{
  "num_classes": [6, 3],
  "norm_position": "pre",
  "head_dim": 32,
  "bias": "none",
  "inner_norm": false,
  "optimizer": "soap",
  "learning_rate": 0.0027,
  "eps": 1e-08,
  "precondition_frequency": 32,
  "final_lr_fraction": 0.1,
  "weight_decay": 0.03
}
Rows from block 7 of a small image classifier, named by matrix and row number. Rows with one number belong to one neuron. Each number is 128 + 24 x the weight over its row's rms, rounded and kept within 0 to 255. All counts start at 0. Numbers have three digits each.
After each neuron's rows are labels from the 100 images, of 14848, where the neuron reaches its highest value: "responds to" is what is common among them. Only what is clearly more common there than usual is listed. The data: pictures of board games with random positions, seen at a slant. In brackets: how many of the 100, against the usual share in percent.
# fc1: MLP up (model.blocks.7.mlp.fc1.weight, 1152x384), inputs 96-191
# fc2: MLP down (model.blocks.7.mlp.fc2.weight, 384x1152, transposed), outputs 96-191

fc1.603:124148186152128119135122149081129101075099138119139128159121118106123113099115113121141097129133143140159097128157132121144155149081161164100122097134105134130145115118104179121121161149152139095152179116137087094115140135118148096069124151149108146109106133109105108117133123129157129108
fc2.603:167144103109123144117098120184123138140174121138140126113130154147145134147152134108118129113150134134112162149117133132135136094172107090097108162138171109111114175145122128164142131119140121131144101136132143120090106106132133138161125102140142099134160133142125130078132133131110139145
responds to: digit grid (46 vs 16.4)

fc1.597:157099161120156079115133121116123124108130127094144145159146146148128124142125161130143102111106143140133107098100125097124131134132100180124165119141126115138116112123128100141120128129180125079113133146131116117161173122129114139101156102131165158123152085143114080156092125116125168129
fc2.597:143146088182135138140140128155098150085130151153159115123135128166125120088125125105137119105150090116109113156147162158129127115114101133128078098147111080098114109123114144141155112105138103171172122127159157121127127147135127164154120168155102116092114092113128155082128135134145087114
responds to: draughts (81 vs 16.6)

fc1.476:158146140116132188165089130124111119121122155173124109104126052143153117134100163130098140117085106084148154133100122110099125136114128113138148108149154162087110138157118152087143088088104130157124151128081098154137129159122157156128066083149151125134148124095146130093115117170125103146
fc2.476:149119122081083125172163137140134134140149110114092170117119098161130171138176114099150125144108115152128126124108118124124151124155097117115157147096132144128104122124162117115157137127153102134104106115188105152135095167152149155104119136075136123125148155171184123120123140122119136143
responds to: nearly empty (96 vs 34.3); noughts and crosses (52 vs 16.9)

fc1.421:136184164139149095144111143158142125116088128108118078141113122089145134120092152118079108063138134164098127108137120137160163146129102156069150164095157122136152127141102167126114120125139086110098143129157078105127125083085158119127080124151128140104105151119140130149106141111101136181
fc2.421:129096068056113133140121132132153113095139151155117155118107147100121130129178107133109127131143117098154111123124110123066116111129106078113121139134111106080135149118140151148123146127091157157125168104151132158099107141130158118115130109099127133130156147131098132118171156095139089117
responds to: noughts and crosses (75 vs 16.9)

fc1.709:120127103126138139118109209154126131157130115128080083130104137155148111115104076087118084158122103171129122147143147143147148073102128106176108151128121140113112163128112137150115165155146153137134117135112120131112151135145111138138136147150092157107120136138143125133104123126164118112
fc2.709:153122123138154122149133141164092148134087121104109164158152138091116077146120139134139115110163132127110105098105135123102137113130125127102102114107130092124161111129111159140135106189117082126153135145146080117112135134107133105142102134155110132159179103084133155150126143101144133122
responds to: noughts and crosses (55 vs 16.9)

fc1.377:116080175153087150119186120146084138134130140128114103155092073120127151147173120150163149086135114123168133095125126118167148128126107128157144131140113125137131112150120147116112140123117114105116086151140092177143140092129142171130117138164117120149136160126134106123113186119123121100
fc2.377:136097142116131128124138121150157154106109134130100139157151150125151136136122163099150126152116164088132143100113103116177118188100163101099093116136092109119137114104129153132136107111120141134131160137123135090112166141171145129129164150121147161107118114107104125161143121086144153122
responds to: nearly empty (100 vs 34.3); discs in an upright rack (43 vs 16.3); draughts (36 vs 16.6)

fc1.492:148085099150093131123155096076139096110103110155107158084087172140150178110076097138096113119187140168156148130167132088149101114102107147153129121156101177100129154149163132125119134092099153118140142152124132167114164129114143091172105097122105167103140126122115144129120125131132098136
fc2.492:105104116099150161175165135120122144145109130115139135128108137138154123127117120119118138113124175114136142129136173138141105142151148144134127114108123110158141134143099112116116124130119091140172140100139108134138106101092156109129107146149090166159102139117137067153128117130109107157
responds to: digit grid (83 vs 16.4)

fc1.327:152159136144118103150143096118158113131091111128160124110102173142102143111128145111095125140179135141117161141124135145082157105105164104136157123100123155170150149129162155128128170164111116173150085105171099110142162118104102153156193107120172111123151116152114092115092161089177116156
fc2.327:117159130246154170125117152144098109099132100132165117130155126118136119143117094129107144146088119104133137175161134129147130128139148136171124103132174143139132099122150146116163104091130096167127138129121124121103138110148167126116125146103158138159132120132144125192147108188072144164
responds to: nearly full (100 vs 33.9); noughts and crosses (39 vs 16.9)

fc1.390:130160123118146128124139155108130155128115140122079117115107149143133125151130111157142110156131095100103115132111127146117143081143060159122112156155119121118096101113091159102126121113147109131108146144161121079131141150150131109128114142128130106086134110153112157122114091111127175100
fc2.390:118123120121145119175115097129113130146134145125104127108126150139108107158154157098103093125124166156126139113123151110141112162149110105128135151108121161159131133084122105166113126150123152073109127128123087124150141128132103134147131139145200117123127111076116100123106175114144141136
responds to: nearly full (76 vs 33.9); noughts and crosses (63 vs 16.9)

fc1.497:092119172090101113084137113095123101152130119125152115150125125132142105156122109139097096150118118119092167127118130195155096108152195146097154143097169120121143127134163125109086121144140160122122096124113096116124119107124133157155106119157151142126142092130149140145095127094146185102
fc2.497:087110160133110130154087151120107099139118169120098138148105100104155201174124132139168098139122167161125167155117109106144176144108153160149112156145077167087119136084158099129125095124139144135147140139128163139094106102146109132144123081118131135130129093124119123137113152147109113102
responds to: half full (88 vs 31.7); discs on a green board (49 vs 16.9)

fc1.579:136130116083180139105109105129140144160160127118131170142080095150122114113104104068120093127124161152186082162111145098119120163134151134139136141093142148159112138123181133127112098107141118151136135181145083148119085095116125169135104156133111141145103173142126138142141168125116103150
fc2.579:141131161176150117153167142100145125115132156123125139117133092100148151111166133146108149149115147111143146081193175137093125147117104095153173158116111114105123119167161140110143122174148105129122118102138130084099155117155106111115095114150113131128109100147143128162119131133127171080
responds to: noughts and crosses (100 vs 16.9); nearly empty (100 vs 34.3); more pieces: equal (54 vs 10.4)

fc1.351:102145152123092100153099183123133133123162091138101105096100114185131119128124121148080084112154130100112138152159128090088124109156066146113116144157181111123141163130138124132125179136121116106161106100125109095166080145119106143175096194095156146103112170152152110189133145137132133119
fc2.351:091104121100115112104105136147127138118129128117147105110122143145143137161132133108193156135075138097166129086155091137118099173084151086159141085080119109150128115146106167139115095168144147127115077138127121098164159125150146129136165130141147110113112085109154155141135145135136101190
responds to: half full (100 vs 31.7); noughts and crosses (81 vs 16.9)

fc1.61:089179100119135085141079128136154169162111118118133194140186179142102102144137117121130127106136135120092095126096113137123112127163105138103149141132134119132132094122124119132095130092135148111138119139129130136091090122110117087104145121150145138103137141097118115097127107150112037130
fc2.61:156107116109117160177126139149145134117125162113123140141136126112098132152105166121127130105106113097106077124118115113198167137125119110150167115109117136130121115200156118146120114178064114139122139120174110089164139120152131146108100153110114139112102129152144169127149134117126126108
responds to: digit grid (75 vs 16.4)

fc1.514:129115154113106131123132092151149142098137102154172093114105141154136126144130163169117083146158136117127122120124118105131110163103148126174161127107146144152114121160161094150140097176115144122172105159112100105113101163165134123113130155127122130085135130158116092093138124142167139135
fc2.514:133173143114112127121135140135148131162115131130088150138131155094160087167130127134118162104094135118121121116139143121124137101145113051106141187099104119124152137146131098152132135153110127099100197094160106104130136084096136113104097072159184127143115137127125133162149136088104086108
responds to: nearly empty (93 vs 34.3)

fc1.432:103137103107111124130140142114142170175143073092070069115095112151140137105097130090113144120120124129122194118067120137122147160130150125125151122165113125127156141063119139113114083129130097111149114126117134127142117141145122165142136157131146163105131073166120131122121117098171143082
fc2.432:146092158181127118111138077138111096139121173135088119092137170122120120137130109151077126101152149164167142112069151154141173124134143147145124105111097120149123086089130127113180133106126147090128141128122096102128106119091104096097122109147135150109117110120136094096117140113122150124
responds to: half full (67 vs 31.7); draughts (63 vs 16.6)

fc1.562:105080092129134062112070123146134154109104125109131146114149132081149117153136117140114128116098160122093121145124141093125106161103119157147123151131165118141156132075126137125109137142126180070094152104159137170088132081148101135124115117169158163144138129143134135139128155153118136132
fc2.562:183135128200133100125131115146104102113149144108143124111134137173105124088124143130150104115140123145115130139118092131154159130085147089077145135150156122143146106173127099130156112124128125112114086136099168119100111171116108189126144108105151130116122120134092131114150151113124119137
responds to: digit grid (69 vs 16.4)

fc1.667:122087144172129094116115126145145156137107166116149152143106129168163131109145107122119125128169123112122129149150157108140130129113129108157142122153150093132121126122098109150100086127120108115128134104140108133119139104092155131084123154127142160112104154137156133134123135137132112110
fc2.667:103075118090155128150141101117143159119142123128140157106118098160103156094105186127131107155134117154133140139153104114100125116095112099143147107129111136099108148132102151094123134125158093133149140137159150134137113135166189107140140072161090168104160134115098119198158116114143114083
responds to: draughts (99 vs 16.6); nearly full (75 vs 33.9)

fc1.696:179143156161132137114170131141106106162130090132114116126163126164138118133126132120164166135086097148107131146121117147108151149138122133107114114112131090137132127171151151088127118120134144146152110096148139130125161177088123148110091120131129105108183147100127159094126104164082115152
fc2.696:131122109090163094136152192134112130113110092138164138135112122132186131148107115137158124128111100123109111121118143167156150080105150173189113132117147159130159130125109152137137103123155156122117157072163172139161083164112122132135145129092125118123139139123119119178120122096115104195
responds to: nearly empty (100 vs 34.3); noughts and crosses (86 vs 16.9)

fc1.621:183144122132138116119132114123124123128162159143162110151134121153172129068148169112119150102131176129148135117122123136106147124155172129154179109136170136149140141175127163124137104112105103116166122107122166192142124157108106154126158133138126141116083128161135118127115095133124121162
fc2.621:112119128071102131133141128075088138118118117126115114092117134113106156136119158166124097129151146102146142099074136124160113170117130122177099173130144134139120131170165133129114119154152106098097127128096164123157163142155139141088107117070134156147120102140117127196145128110155101107
responds to: nearly empty (100 vs 34.3); discs in an upright rack (89 vs 16.3)

fc1.314:149127117138134119100156146093138158179145119184182094177103153129145098121123165140162168081110164113090114146103127139119155169097134156174164126115160131134140133155131137120106151114093171126109151117091135154117153152122155177132104135137118101141174173130113160127148117119143111155
fc2.314:080121133086117111163168127100106106155143120133144158128109137147127134111141105169108150151122131124135189137130113119129108162129118122185119120150085138165121116145147103087119124079180094093117082131086146127173113112151117099059153136113154109114173168090163115168109132134138107110
responds to: nearly empty (100 vs 34.3); noughts and crosses (94 vs 16.9); more pieces: equal (37 vs 10.4)

fc1.457:118114144110126102119123155111143125153138123088106137103111123078112110123130098094135113188141120143124134158141157117095119106106157170103122101109119134134142121128109125138129106102112124104115120099129156117097107081134142117076147102170132162119108122110153108107156129143120161143
fc2.457:106131137131144141123133151147102114107136135128149156138066094138115136123108093142129132115109128082097124125129104130128131126121100089152137145134153086099152129156096142104129141149126083124165120120144136170119109128142176117136078100096141150107184115124131123197126085075093133070
responds to: nearly full (93 vs 33.9); first side has more (71 vs 44.1); noughts and crosses (48 vs 16.9)

fc1.697:146107112127165152196128157110125146130131132147082120133107122131088162154168117136125119096116103069129121103133083118128150131110110122125126121115111130133133121122139145122108132123082093136149168135119109162168153189144134124115122160087116129140148110136113122065095128132132130141
fc2.697:140115148217151118116110110140117132116152154104135155160128122131131122123068139114136101155151139154112143135166154138096118162148110179154132121158125128145119159101114161135116119136161170107107088164136118140127163124161089110118150112170137062163106148116107130083125100109139149162
responds to: nearly full (97 vs 33.9); draughts (54 vs 16.6)

fc1.641:145131123086142112125128102156138151128111157111091144183137137152127152100128116129120105097106169129092120136156153115122099113135132085119123135116178153112150113128078046107101127126131120091060174102149118184088099175155126131111119154150111110150143144137153161143159092124115098145
fc2.641:099129116156141147115111140111125157122155111132102114127112120175164122141153136100119130125143081140112164104097113107121162145119124134102112118108109099129092078107124151139145158130126141142178115079192140131131133148147144125127146110124174133115069144104145130184149136145142098120
responds to: draughts (100 vs 16.6); nearly empty (98 vs 34.3)

fc1.161:135140112105136104130159101174114114090114115140134091113157143149102115153146168141148116066107133116147093111101145103171152164120117160136117132145165112169141115116103184151125106138141132113136132182130114149131115087149164145172132127143120131159111099115137096113167121156110118113
fc2.161:160133148217118181122116162117168113118158097127139144090127128144110174117105132135104095168132122065113153098106136134150150113124125127093147103093120112117151097137141107107150135075098119125151115126142158115113095143134105100124096109113116169075107135164145135063163159118118144095
responds to: digit grid (100 vs 16.4); nearly full (65 vs 33.9)

fc1.152:115129141120129111098142132114135159120123100097104147163107142153172151078158104106116121162108099158136109128113120148126122106104144118081191119147097185143128127124137184099104107115150129135139094135134118132129129132138109150164111141133138134130085093172073127125140147147153156110
fc2.152:149120177138100123102132071109095101140162169134065125131119119146107127138148127156139127101159129165122138115101145151116129117179100114162115134107106122104104120096111099145149121110149155150101084126126130113150105113124093146149126145169135135134129092081111069112106145110120119111
responds to: digit grid (94 vs 16.4); nearly full (92 vs 33.9)

fc1.191:105126102113131101215117101161158110152112095160128105119112132126154148104112169108135110130159119142166151142142108141098158056134156125146108119106153172152130168105163124135127144162122102132160091128158105079123117111141099072115186156161167112134107122166118095084102119139148129098
fc2.191:145148130170130138149131116158112133124154135111108092143169131124137095134138123124077126159106102132109119181144137130132124093163158092157109159106134132141146115121109173173155134126146099158137188134145116114105123109101147114127118140133162137126095111137100128197148130135117105162
responds to: nearly full (100 vs 33.9); discs on a green board (52 vs 16.9)

fc1.585:110083152153137126140131144126098114153152147110125103148151103100102175107124190113164087082130146149133130145097130114120128140142122124121123104119140157102140135128124171119131128106104125168183094096093139169143160139158121076156155096130171138124149080083109122154166139171116110144
fc2.585:129135053077148123119137126099125135148109139189137123131189150152115150117138122145162080122108155121194135130154095135105148136157123115099132123133085149104097152149122133088145139128123139161131124086153115127144127142202157163138132146121140132149114155142146134156126149104136126124
responds to: nearly empty (100 vs 34.3); discs in an upright rack (72 vs 16.3)